From a checkpoint of a small sound classifier: 11.3M parameters, batches of 48.
Rows from block 7 of a small sound classifier, named by matrix and row number. Rows with one number belong to one neuron. Each number is 128 + 32 x the weight over its row's rms, rounded and kept within 0 to 255. All counts start at 0. Numbers have three digits each. After the name is the row's rms in percent of the matrix's.
After each neuron's rows are labels from the 100 clips, of 14976, where the neuron reaches its highest value: "responds to" is what is common among them; "peak on" is the class under the peak. Only what is clearly more common there than usual is listed. The data: songs of 200 made-up bird species, synthesised, often over outdoor noise. In brackets: how many of the 100.
# fc1: second MLP up (model.blocks.7.mlp.fc1.weight, 960x160), inputs 108-159
# fc2: second MLP down (model.blocks.7.mlp.fc2.weight, 160x960, transposed), outputs 108-159

fc1.61 101:167102124099164150161151136107118098058130129092168121058086083101164168115097127109117118126114123123096167163149115132209121117132100077223126153109139151
fc2.61 093:122160120111147077088055124162098097149059120145123052129136122145059100097142189122116114137122145115146092093143198103139095116093176162097123154158118151
responds to: downsweep (72); first syllable: downsweep (69); low song (67); arch (58)
peak on: downsweep (57); arch (31)

fc1.692 107:108116099125185131111105119195090156061197096052111136155132142141108148101141157129164091118156147149096142101135070165139138112151143165130082145119168119
fc2.692 109:125128163137155162095159104170125083102146136159174141130103102109074068113104088128098127163136122121090083140150127135161090073091117084130175122139145180
responds to: low song (83); warble (54); harsh note (46)
peak on: warble (51)

fc1.434 114:108169067059109127177154132186041147113092132109109121186143145107170127116116181117171165123081123158120165121168124140122127129096195204180138123184135109
fc2.434 106:172073135112120116112128115139146093070142085113171158159120131115143180187101117145071134083163115131157136143110095120150076147127115129131191130088136140
responds to: upsweep (54); fast repeats (45); dip (41); first syllable: dip (39)
peak on: upsweep (52)

fc1.598 089:131114155135070090070141120112102155125145127117177194166080094187126140136128156196155169179100143162145140129124096177142115166136091110114138118124077157
fc2.598 098:116161182150117114168079170138155165186145123172104113160186138110171113141169138115121127143172152159122115177113189123128177152109136141127194176169121167
responds to: fast repeats (93); warble (64); buzz (62); first syllable: dip (33)
peak on: warble (31); downsweep (26)

fc1.36 111:134141151175133096111134129126099067141104137090033154098131094069072137155069201096121111112133084104144192134133119160149090108144121110158143195175083133
fc2.36 124:133122157097150088118117137153145133135122110172169096136135136137146152100104113171160129163121116148159084155081098135136187223091164106143134078086142160
responds to: rich in harmonics (66); fast repeats (65); upsweep (64); downsweep (62)
peak on: downsweep (37)

fc1.566 083:167155196141163212148166139078135126160145118086143118054087124082153130122069098055100134166141112125110138089033092126129156147135146149123179106085131071
fc2.566 092:098161081078150126069141131124129136113129131164142101132145133149166169123139164195150068119149111116147118070168139037131085126076119140152105189201128083
responds to: rich in harmonics (91); pitch: low (91); upsweep (81); dip (75)
peak on: upsweep (78)

fc1.336 086:144147114145126113143110089119152136119114122146111112094135106153095159164165130144098090096131110135082146077141183077164048173195189084215102205146098113
fc2.336 093:146167085118183125087183133139157088127099117109098101133054121091120089127101115143129102131153151105170140124107191141081104126112095112112140030105135123
responds to: low song (98); first syllable: harsh note (37); first syllable: arch (25)
peak on: harsh note (35)

fc1.170 098:112134132083144100161171147067151117108120169119145122162139133109157152170159101180144113121144097120081156123071072107095169119140096158127156184095101129
fc2.170 101:144118124146122089102120072126119124149126103146131119086169093089177139152107086101150119124115140113135164128118057156145142085110092132134128172160133126
responds to: upsweep (100); first syllable: upsweep (99); high song (98)
peak on: upsweep (100)

fc1.307 088:132131051102135087163151123042112127175139161095178159083156156115136118105066135109107095109140091171106149078160126169128119141132094154140111127125129142
fc2.307 078:148148145153078161165142145136203115156128118139136096115148168163132124107210112139080067139101124073145140214126100144117144134083114131127157123124099103
responds to: pitch: low (95); upsweep (83); fast repeats (78); first syllable: upsweep (73)
peak on: upsweep (66)

fc1.760 117:133135120151156226131101068183151188092139162150129162117128158141115127143133153088119124177134121179122162104144115112096146157175104129104081141131173099
fc2.760 117:172099139099117095110080128097115075165102100122144160151131120154180101129155133147145089104103133080147098144068185129159120114113123080153210120063109124
responds to: pitch: middle (73); arch (45); first syllable: arch (39); first syllable: warble (30)
peak on: warble (30)

fc1.309 092:128124118191154096158048185119118123116115057164145135111148088112195140129156152154143149198185145139158099109118090178125108174063135086164160105148150072
fc2.309 092:146119079164148140094142161142134137064170135132224128150107180113084168112149145121086114079144136164087136156114113140129149158106021122170113130081155119
responds to: buzz (56); first syllable: buzz (56); upsweep (53)
peak on: buzz (40)

fc1.358 105:099055095132088102112191096127144133144085129165161118075143120158072110145109167181117108098134105128197138157009118132124133095163156134089161147142091177
fc2.358 107:113152163110176145137162140158115115172102121133150176115152139096170114146109078060084172112116132132194116093163074138166173124179111104160114140132125142
responds to: pitch: low (93); harsh note (74); first syllable: harsh note (61)
peak on: steady whistle (44)

fc1.339 078:095121143104187142163057155089148172162104138077110109113143085104177129163104132130103078164157133080105122069132166164166111118141149184114158145157133147
fc2.339 092:185106210151153111116191123155128107185132106176136159100111104211113103151151137127125172163093150131144168183140110130115167163104144073176178138157165121
responds to: reverberation (70); text has "reverberant" (70); text has "room" (70); warble (44)
peak on: warble (27)

fc1.387 081:126094136151080170186145171181130163134140171149148143103167076160130175146154090144129157116132143086133181157113184141148126112113145138193131174135109149
fc2.387 086:105210135154193105067101116044049141102111138088150170110091153136167105116086117129165162141128103142167134134159081136113169169131117133085095070143148056
responds to: first syllable: warble (29)
peak on: warble (27)

fc1.731 087:169201145189152141089133092105068141079154094086080176125188109118157114163108136119141102234135129176115106085156086135069098083126141151100153103163098107
fc2.731 086:098109145102159137143134106184114101106128129165144084154083077134135115171113084152125161110124108104191062145102128167183150164099104127105109144179112136
responds to: rich in harmonics (64); downsweep (55); harsh note (45); first syllable: harsh note (45)
peak on: harsh note (45); downsweep (33)

fc1.606 102:184063174165113141123139153079108179164111120155128103117129092140160146130101168175123122149049087147129066158083131090101150118120113134137102086118099062
fc2.606 105:141075150114096109122146092158131112104133138122059191142178113106132146195158135118143133150193102083164138112116119142158129089106085125117093106143140064
responds to: click (72); low song (70); fast repeats (54); first syllable: click (50)
peak on: click (45)

fc1.449 090:106099185128117141154147136159137135133088086164131117046129058131137133095044107132185137110162109108125139117121139114163144151136069143118093096107130102
fc2.449 106:071182133141113195119175111147088144102136177158186133139160095105076096114148182179172184198139152076125089116154110078134135090200070169170161164130125139
responds to: warble (90); first syllable: warble (53); buzz (46); first syllable: buzz (46)
peak on: buzz (46); warble (41)

fc1.435 103:105105147162129120170153123089129142150110115166136104108138152099157116115088144124114172127204155132122169112200131124112125205071148070167163178142124126
fc2.435 104:143167091167140077124104112155127049124117135123116115141078113153180138138159044128119102141118165108128092157089102100116119177104044110094137168104133153
responds to: upsweep (91); first syllable: upsweep (88); high song (58)
peak on: upsweep (48)

fc1.616 098:121153138189139192107097079073090113119148165117142112137126065149132140119115131134115111119154101117085160107117110104051148156182126177088088135166107141
fc2.616 092:077107112108109123089139132124143136176151128125119155106050123094184096186142100147098145150110161120099136094139233132149144093138091089085186127094140191
responds to: harsh note (90); first syllable: harsh note (90); pitch: middle (88)
peak on: harsh note (89)

fc1.27 086:138068130094124183179094132126123057169124141150117206143171147140158129114104096135111110122151100135166173096078107125102143171134127140111145195164122127
fc2.27 087:114124121101143144060151155139108170177117160116143123108114131163147132059079137127088077116132138096118085138196089102150147135072134194098103156118126133
responds to: first syllable: steady whistle (43); first syllable: buzz (34)
peak on: steady whistle (33); buzz (28)

fc1.114 076:129148134123129074068103071075118150176121116110159183110129101090158149185072148164102167132124098155171175131147171143151177166146123064151117083157113177
fc2.114 078:125110057162084124124139130133103138078085152142128119109128166122156110114183177098138122081122124167084138161103139186096161107129101166117154107129102079
responds to: warble (40); first syllable: warble (40)
peak on: warble (38)

fc1.137 095:132080083151146085096104164139141162156164166088161113140182138130089143106076208100107137144074126115103133113140134131175143168180045176121175166158098117
fc2.137 100:174141182176122162149115130096120156129109107155119151158141148115141146143187118127160067117151162175155150180187162156109147125160141129134180104131136101
responds to: fast repeats (58); high song (48); click (35); first syllable: click (28)
peak on: harsh note (27)

fc1.489 100:117135150158149171185083141111149134136134197179179145112118139099137071156133149175164176122161115121099152096149118136170122095128156158160129114043137164
fc2.489 101:078108151146122131112183109120076069120098144109122108125137178097139123164142156148151117107099143140123166146114176077109158133109081122103115181145118192
responds to: low song (80); first syllable: harsh note (27)
peak on: steady whistle (30)

fc1.766 103:140117101102142146120210092066110139197143116135173083117113136143123109163135135150158107134110150181071169111144092144087152140129072097119161165022115155
fc2.766 093:149104123094112156123127116112188166131160072149151140138130150130119157136117129100112080052086093136166111091130085103145088151171119152120145137189145113
responds to: upsweep (94); low song (89); first syllable: upsweep (85); dip (40)
peak on: upsweep (86)

fc1.221 103:117120138113141135139116073137065157108153096092096153101094132198134120115153098106157135135173141105117156050122116138111080127096087159135147080155115140
fc2.221 098:128125093105140192098111147113127070125097180044063092176111104091168112144111095161086109141099101113029166142169179146097098095164102134120055116120196089
responds to: reverberation (79); text has "reverberant" (79); pitch: middle (74); downsweep (66)
peak on: downsweep (55); harsh note (25)

fc1.646 103:084093119116058098166152104139138100168128100110148142102172093143110118166143083040103177168134065097135111112140118138140109084144150095120113188141109100
fc2.646 100:110129133136120135114112135083117168095119089126124176135095146099131176135157123124115132056133185159107114075150175125133116124093096106144133116113134139
responds to: pitch: middle (71); warble (67); dip (45); first syllable: dip (44)
peak on: warble (58)

fc1.641 103:117129132055115083160176127127104130155131099142145138152197167152113185130121131144132135078120197146181092072148123170107119165102167107152107102109129137
fc2.641 098:146103170137123109151138106171141160134126138071125082032139096155147137178115180121166123145121116094091164139090142099160101105119157078099161128129130107
responds to: high song (77); downsweep (69); first syllable: harsh note (38)
peak on: downsweep (54)

fc1.614 113:041081121133110150131102123172082131111090159092108130144120146192141085109141141162135091128152098128206124133134110100147168126099110146118093176109094137
fc2.614 120:155155129132107153125117116159066108117098174068077153078114141062094158097178119135107115150167142122098113146122152177196074087104169105125130102119213175
responds to: buzz (77); pitch: middle (70); warble (44); first syllable: downsweep (40)
peak on: downsweep (45); buzz (33)

fc1.146 085:161124147110195138090118126083145140100097164116081207137106090103186115153146100092120083090118142109119130088146179084167106187121107100171120159132129122
fc2.146 090:144123174132147104139164105180091130114150163181149118093052095106051109130109118143123098137156206078159045127115109124082191105119136139103139122142235145
responds to: downsweep (86); first syllable: downsweep (56); first syllable: arch (26)
peak on: downsweep (63); arch (26)

fc1.745 088:150157142135113168120125184121096155112133113123156124173169156182118160124111119166134088122167125171103104135145107165097093101105177134160097057128073113
fc2.745 093:166133170103123123129077122094156096072143192122080164097125111130078112176167103124106104125078161136109147093130166158156162165131152144094149150117137099
responds to: steady whistle (83); first syllable: steady whistle (82)
peak on: steady whistle (72)

fc1.600 095:100112167159132102205136131105090170147085207115102138133149079148151141126152185128116162123128150156166124077086141175114091117087098141136083152134098100
fc2.600 100:118141090113142144041141087045102151128081152133168167095110140102149119112090164108132097123140146101138092114128086095088138147165149109058102075150145157
responds to: high song (72); first syllable: steady whistle (49); first syllable: arch (28)
peak on: steady whistle (43)

fc1.150 136:121127083071149115117166088111096111129152145188152148070161151171085159144122172106111135103107079167125174135085131098128150129129123110150188096092145129
fc2.150 119:158069185107042121142094121163139107113175092168094127096123097120165088109115090145092128160133114159146082155116139119056138080127138096066116129089134084
responds to: low song (94); click (64); first syllable: click (40)
peak on: click (36); downsweep (27)

fc1.123 105:098131138088079146113088112139064114111093100189104170147103127168162128197108113109100138174184135084049128216164169099135108144112142093124121116182159150
fc2.123 100:135112102127169088102154097155113135114132105159097123165094170103103133088113148160155124134094034117163088142106115129102127056141146089129114151136093090
responds to: buzz (85); first syllable: buzz (85); harsh note (80)
peak on: harsh note (79)

fc1.200 101:145089142119162133159118166119108125171172094125113132129166094131104103144127138166114149233161121137121143138135150104112069081110150101140137197122101130
fc2.200 097:122145145114176124071064141112102163117105130125155089093160193110151142087212105140179140125161115155159133161137120126122130149143142085123104148154160148
responds to: steady whistle (65); first syllable: steady whistle (64)
peak on: buzz (36); steady whistle (25)

fc1.300 104:130130197108176129099134120172117117207121140119156121133148128176107138161117177127113145107166156122136107127175126192078135139075137136101145124135104178
fc2.300 114:150154139141117069106155081134191177142128116136103193143062133101140155143122116183169090098102111123116090133131122138121126120163120112147163108129067151
responds to: upsweep (97); first syllable: upsweep (97); high song (72); downsweep (69)
peak on: upsweep (43)

fc1.73 087:089144152173079130134123134118096112131119149126128146117188098063156117148112085115144170128122072152094158101073127031106089176129064145153138132122155113
fc2.73 092:106115123111131106142131131105124107105151100129170116178106117144072099135123162098122088169178080107107127155134148098086147082085157111146094148139116137
responds to: downsweep (65); first syllable: downsweep (63)
peak on: downsweep (61)

fc1.688 088:102155157111129172130108139124138140144124126118119125157205081139114122155118096060112157160184132103148116110117131132099107084049166112095153148153064149
fc2.688 091:145159079089201098082116127164112098123129102124109142173126158162146132119154159158108123143107107129119111123183148136066143178091142095104163094142151163
responds to: pitch: middle (98); rich in harmonics (86); arch (52); first syllable: arch (41)
peak on: harsh note (45)

fc1.409 106:111100101134104136110080102094131172140108120128115138156127149151087087087123172075130112111110084163097145120095076108039177130138138152134118155172134134
fc2.409 106:166108154098094131202138143140112154128115071145109090118150104136168090082070091147109131143129134134182110166147156130142049156102141143139082068065187113
responds to: pitch: low (84); warble (74); first syllable: warble (74); fast repeats (69)
peak on: warble (73)

fc1.177 096:092150066101113165205120137146148142093125116151091125101156167080133165087100092128163161152132094145076105120137113132110103107174164144159094168151090133
fc2.177 093:202142120154081174109168106116044176222168153070145120144159142177066165147145146160156130136149122119156150103094142143124143110112132138128140120176183111
responds to: dip (97); low song (88); first syllable: dip (41)
peak on: dip (97)

fc1.188 085:098113183161139197148061091135131145147129143123183125099162105176116144119111132091106137208121110128121218099148083074143143149152107100103136198149122135
fc2.188 083:044156053047134041137166091126071110122084119173107089093111125085119113143116108132131141089124166144146085177112093113139123147117106091122150115158175152
responds to: fast repeats (66); click (64); first syllable: click (60); downsweep (54)
peak on: downsweep (49); arch (26)

fc1.42 116:086142184120078100108095134063100173079131131120067105115185126138110151146177131145101103160092145163074173162113108146111125050154131155184107036124162172
fc2.42 119:095093112179149119134133111130129100177127116139173119095146140185128128130084158149166112088165107139077082152114131136077121156143143125144103165085086104
responds to: low song (82); buzz (67); first syllable: buzz (38); first syllable: harsh note (27)
peak on: harsh note (27); buzz (25)

fc1.227 119:154107126139081183128153060078062139096110142114141156099095141166097118131096148174114167128061152133102131145138159149111114171129086166132140135126086141
fc2.227 109:110118113107113072150119193168162104144204088120134121120159137116139114134117093130119134124112158144171124128171130165122131166126156175125152146141119101
responds to: pitch: middle (80); dip (57); first syllable: dip (54); first syllable: arch (30)
peak on: dip (30); upsweep (27)

fc1.352 114:088081143114113086185161142048055182115092126095115076114129126143186112129093135131121141116167094087167170156119126146112096120172110148183100150159152127
fc2.352 115:111158139069103160122102159155098095122143131215198165135222113153066128120102109190123102158159123096132148117136156166114115175148127114134135106105130081
responds to: fast repeats (79); high song (68); click (63); first syllable: click (63)
peak on: click (35)

fc1.379 084:094122158110125141122137135148095092136185114159172114122154128064151171152134147077166142144115120151161199112161122147180124123160094141126052113076167163
fc2.379 082:067174110121128138112116178091084144178159125117159174139152157099117119157064094123114171119122086152194114103159137135153103102135096139097101154110124191
responds to: harsh note (81); first syllable: warble (71)
peak on: harsh note (78)

fc1.23 088:103116111152106104120111125128096151177070101099144169137180127105144158172161166100166144194110124217111171122146124109047084100091111125146130129147084121
fc2.23 094:209185116189120145072138088168090113123125105080145124123123153073177105071146144149100093060115149086106142186143146137183161129137145117118103228131110116
responds to: low song (100); first syllable: upsweep (33)
peak on: upsweep (28)

fc1.138 091:141115143174132112147150133138133150195090108073135155139191071190126125135050141130141196186092128130113097109099152085085120078117155148130132127095111146
fc2.138 093:128114086122162112152128109136208098139103116144117100144092149080159142090105077138138125083047145124123108085166121119173132122116082129083124130098105088
responds to: warble (51); first syllable: warble (48); first syllable: steady whistle (37)
peak on: warble (49); steady whistle (37)

fc1.487 081:180156169102109087159155165156120126161102063137183085139113096081137158152135141169157179147145078155120190094151126108181089095142118070180126180108086140
fc2.487 077:102101163158160104121097142119152135172113138101108131114174104173167124110061080072121174158115126152132146193131156116079169100183126135122044144088085105
responds to: warble (95); low song (82); first syllable: warble (82)
peak on: warble (49)

fc1.464 101:110132152149159147177101160089087117121088093054111198087187167146135107077071204165161095153102152125123085151138127087095100120141185179150180142172144145
fc2.464 099:106140177104141146112113098117158146127142113164077049171122089097106109184171117120103133126153081195100138121102117145171138137173108139095107139113169152
responds to: rich in harmonics (87); downsweep (65); dip (60); first syllable: downsweep (60)
peak on: dip (48); harsh note (25)

fc1.564 088:058102143101139128137113129173139129156154130076134127102152138131125182114118111091134100102117187093079162072064126080086104068132195131189074126183130125
fc2.564 092:179136161136134124120173083042156075099108125132150135070095144097174099137102090184121099107130152135154108113135080123119154110137109118088137098086156137
responds to: upsweep (52); warble (42); buzz (41); first syllable: warble (40)
peak on: upsweep (31)

fc1.402 093:129099140130162136133101205202163174108081103085098110141162134099152106115084110091110146103133103134162166086134100159055112109099147143151059119188099134
fc2.402 094:149156125150130132159091148145146175199154105142148131138092110098109127120145108113161160146149125141155153125136104124183189202180156207144216146104055102
responds to: dip (71); first syllable: dip (59); buzz (39); first syllable: buzz (39)
peak on: dip (27)

fc1.577 121:076062133084142082133089122101127144177149180091135096139148105144136133130133122178122169168114203143080182129135143148114150129166124109160107160182091165
fc2.577 118:104093128146128107126117106145181126201139086133080114080139168166135132104091090135129148017184157106112117120111091134190093147147115094109105058146152122
responds to: dip (84); warble (48); first syllable: dip (48); first syllable: harsh note (42)
peak on: warble (48); harsh note (42)

fc1.659 096:040113198130143143098099172090100106124121086145104141107099119111085119095222137122181180167146118154173100085111122143149137161155130146151132094132120142
fc2.659 095:055178124116108101135177098117137124137190096131104135094104179158105173172087107107108076073095134178119175186158134120142116121154116146151142149166136064
responds to: downsweep (91); steady whistle (64); first syllable: steady whistle (63)
peak on: downsweep (63)

fc1.420 112:019187102059107170166133115117150109142166142030099094140110077152098175177087074148091112128061129165124104158136108149136132112159157152100078144131105185
fc2.420 098:120119145162128105128128158088185163114067111164092156112152111131117156131142120117134085123148160118076106145150127159190123144172102173134126132137117155
responds to: pitch: middle (61); warble (52); arch (50); upsweep (45)
peak on: warble (32); upsweep (31)

fc1.521 112:126183117125152143137116082088077117098064131181205141120138116152130099117121096066126091121177121184107149152132121069075080100181168125153165126143210165
fc2.521 094:148131173100129138113141151163091148116152059110092107126111161127137186100166137166166182199112130095130154108117174128092162104062125183124126118204152104
responds to: warble (74); first syllable: warble (54); harsh note (39); first syllable: harsh note (28)
peak on: warble (47); harsh note (35)

fc1.422 106:078059097131111100099143200100081147156163166174133143171184108115092190124142160144111110070068115192183059149111160084172151131128145148122126139133164123
fc2.422 111:159157204063177131169143080095142128122086134087052131108179146110172086121168112097136098127150168096052194123170119103107193126131185079129133123103176171
responds to: downsweep (80); first syllable: downsweep (80)
peak on: downsweep (45)

fc1.425 101:115158170101075136125134096106055136119060131099122162139148082150132130093142130190145146081166087117066120116074165119129159118108156157138089165113161196
fc2.425 109:106147093114176096128101108137144051091133134188172099147149156152103144086119097057101137107100101095145120035113124168137117150118108115122133157076126180
responds to: warble (56); dip (47); first syllable: dip (33)
peak on: dip (30)

fc1.276 077:091163218086124118169095163096085140107095088107133089098130179167084168130125130157217178169082118140127085100141131127153145147139138134137129115139142159
fc2.276 083:103096103175130112190137127143122135165088160104147105124138086203157116126141153102106134104131156127100177151181096142106132124141154186148113150142084139
responds to: low song (91); rich in harmonics (71); dip (62); first syllable: downsweep (56)
peak on: dip (60)

fc1.368 108:173110129133138121137155154149162145112132198146204124159170078123114192143174093132123159145084111152133134104160098124117116125120174117170096138174179129
fc2.368 100:145135124082158112145159098121106162134178159124134119085166125151092125133137162105093073103106165104128062127127159150094064149089199205126133119077099111
responds to: dip (86); first syllable: dip (64)
peak on: dip (79)

fc1.442 088:086165113093159139156064145081152147165135099106161119068167105109108171141162103122099107118139064128099127136108104081191062175125102116111152078173181181
fc2.442 088:147076138096133083182170177160104124159131159179101128117151067157157089112168125076134142076092130110115150100122170134087110109127186172173151159053094183
responds to: pitch: middle (76); dip (70); first syllable: dip (68); upsweep (58)
peak on: upsweep (58)

fc1.550 106:117147165144135102110098129121145200185141101051176128122150122159127169126078078134185138146124095137152101140157163134092108150119058177106141094117102126
fc2.550 112:195113150144100074120119132121106122083140101160066179098097121114083083116168144150110134164126139111118129100135116170066149139165096176094106103105175108
responds to: reverberation (75); text has "reverberant" (75); pitch: middle (69); harsh note (52)
peak on: buzz (37)

fc1.575 117:148116141114128094096126082094116160075145103193152109144157165120122095109099130094147112133074108145183137136159092133108223139152149184088047104101128083
fc2.575 115:100116157156130112189140096184117138159112084124144204183145141123168126100216124135056186134104160118114129157135147160152136167102142087134111115114120117
responds to: click (89); first syllable: click (67); fast repeats (60)
peak on: click (39)

fc1.56 101:113132149160124136160145108172128113197139089141113100131128094153186128161156122141177147079132145128099199203109096103192103148136084176116172162054140126
fc2.56 100:075177143106115145138159084120125095078157137098126179127164181094093051167124166178175169151136165156112070113074094186109135118157145176126103106137163111
responds to: pitch: middle (69); warble (55); first syllable: warble (29)
peak on: buzz (31); warble (29)

fc1.388 089:120120097151137112155094119172115118165158121082057131141142102106149168175091114107148091160143138147108105117121112171104157122155105151078168201114111108
fc2.388 096:099114162109114158107129183132130160138144143141192168080084113164117145129076102160138177193136152099110157117126121115152114081105090059186090080098138141
responds to: dip (60); buzz (49); first syllable: buzz (49)
peak on: dip (53)

fc1.385 095:106136120109178135152115085097171155145092129165150142133187118108112148193116094047153122160127177151108078095117174104129099143151172113107162148092099113
fc2.385 098:122164127053151153127173099155124094103136150093147109126097096162099143161121120119140073156055174093152133103172126124176071101085113078088179139118175158
responds to: dip (48); first syllable: buzz (34); first syllable: warble (26)
peak on: dip (38)

fc1.323 120:113100143125132111154155145117151129088144133096118148132138161142140172142143130118218121119103075090103121109159062111135120073116186159148127142172057161
fc2.323 106:168120112141124147140119140126114097115133098191121134113192156131100086105115117135109069127185145155102165063099185141142100164077143104152123109173133047
responds to: fast repeats (51); upsweep (49); buzz (44); first syllable: buzz (43)
peak on: arch (36)

fc1.370 098:119078128129100148128135125112177134160081122176127053026118142152123144136099140125114156081124046127149165092116120126169147150144086151137148140179090179
fc2.370 109:160160111110156109160164051208090118153070134110170136069148118164096186149226071183171150164157162091108073109127174174129120109098135120144089121142187099
responds to: fast repeats (65); click (53); first syllable: upsweep (37); first syllable: buzz (35)
peak on: upsweep (27)

fc1.593 088:093192116088055094152102112102117141124181087097153165088151164161172120124074116086150103185125165163118212169084097109133126143102139172124143090175074168
fc2.593 084:122132072115197124125026149120181141153125167169119174151143173072125140136125117121128194108072131150151139107197119092091188160172106147147105141132168090
responds to: buzz (52); high song (52); first syllable: dip (28)
peak on: buzz (27)

fc1.504 098:115094114130080130118145140081091124058167141182160086121129115105115127151086142143135073185099158176138139167124099116134149132147143098089144086098117162
fc2.504 104:125146134145137066127128087160072118148044115107084147132181139126186162147172125121114131063096198140141106198132138160076133177141114106187078105135130156
responds to: downsweep (58); fast repeats (50); first syllable: downsweep (50); first syllable: warble (27)
peak on: downsweep (57)

fc1.582 097:221098171131092102135099148124128164146094099116116083183135148117181134133152114113107143158141128146110182091077127122136140144214155126133124106131093154
fc2.582 102:077134108022099073126180094124151098124113118164130130065170115142157128127146143192139140123108130116161133165125106162048032123088112140100138161142130093
responds to: high song (96); harsh note (65); first syllable: harsh note (65)
peak on: no call (95)

fc1.194 097:174120110087086157143143128122144191163143145128192166156168112135082169182104110171160104131152130133192149150116120173117084147094134172124137185083157127
fc2.194 092:136167122133202124122087098136094160112184109107137101172115164044141167048178112153103160117081128122157144071117205127121135127091170092093126115090113102
responds to: pitch: low (85); buzz (66); first syllable: buzz (66); click (51)
peak on: buzz (66); warble (33)

fc1.741 126:071161119104109088128144101194104112112157133050052099087106166088115131112139145125106069143147130101117128086158100079109129187127089112141181132155115194
fc2.741 111:109119114116156158150109178086112044122131147126158164185128168087106123134126106085130137151087127210132103161101136151196103083186117108148132160149105101
responds to: first syllable: dip (28); first syllable: arch (28)
peak on: dip (28)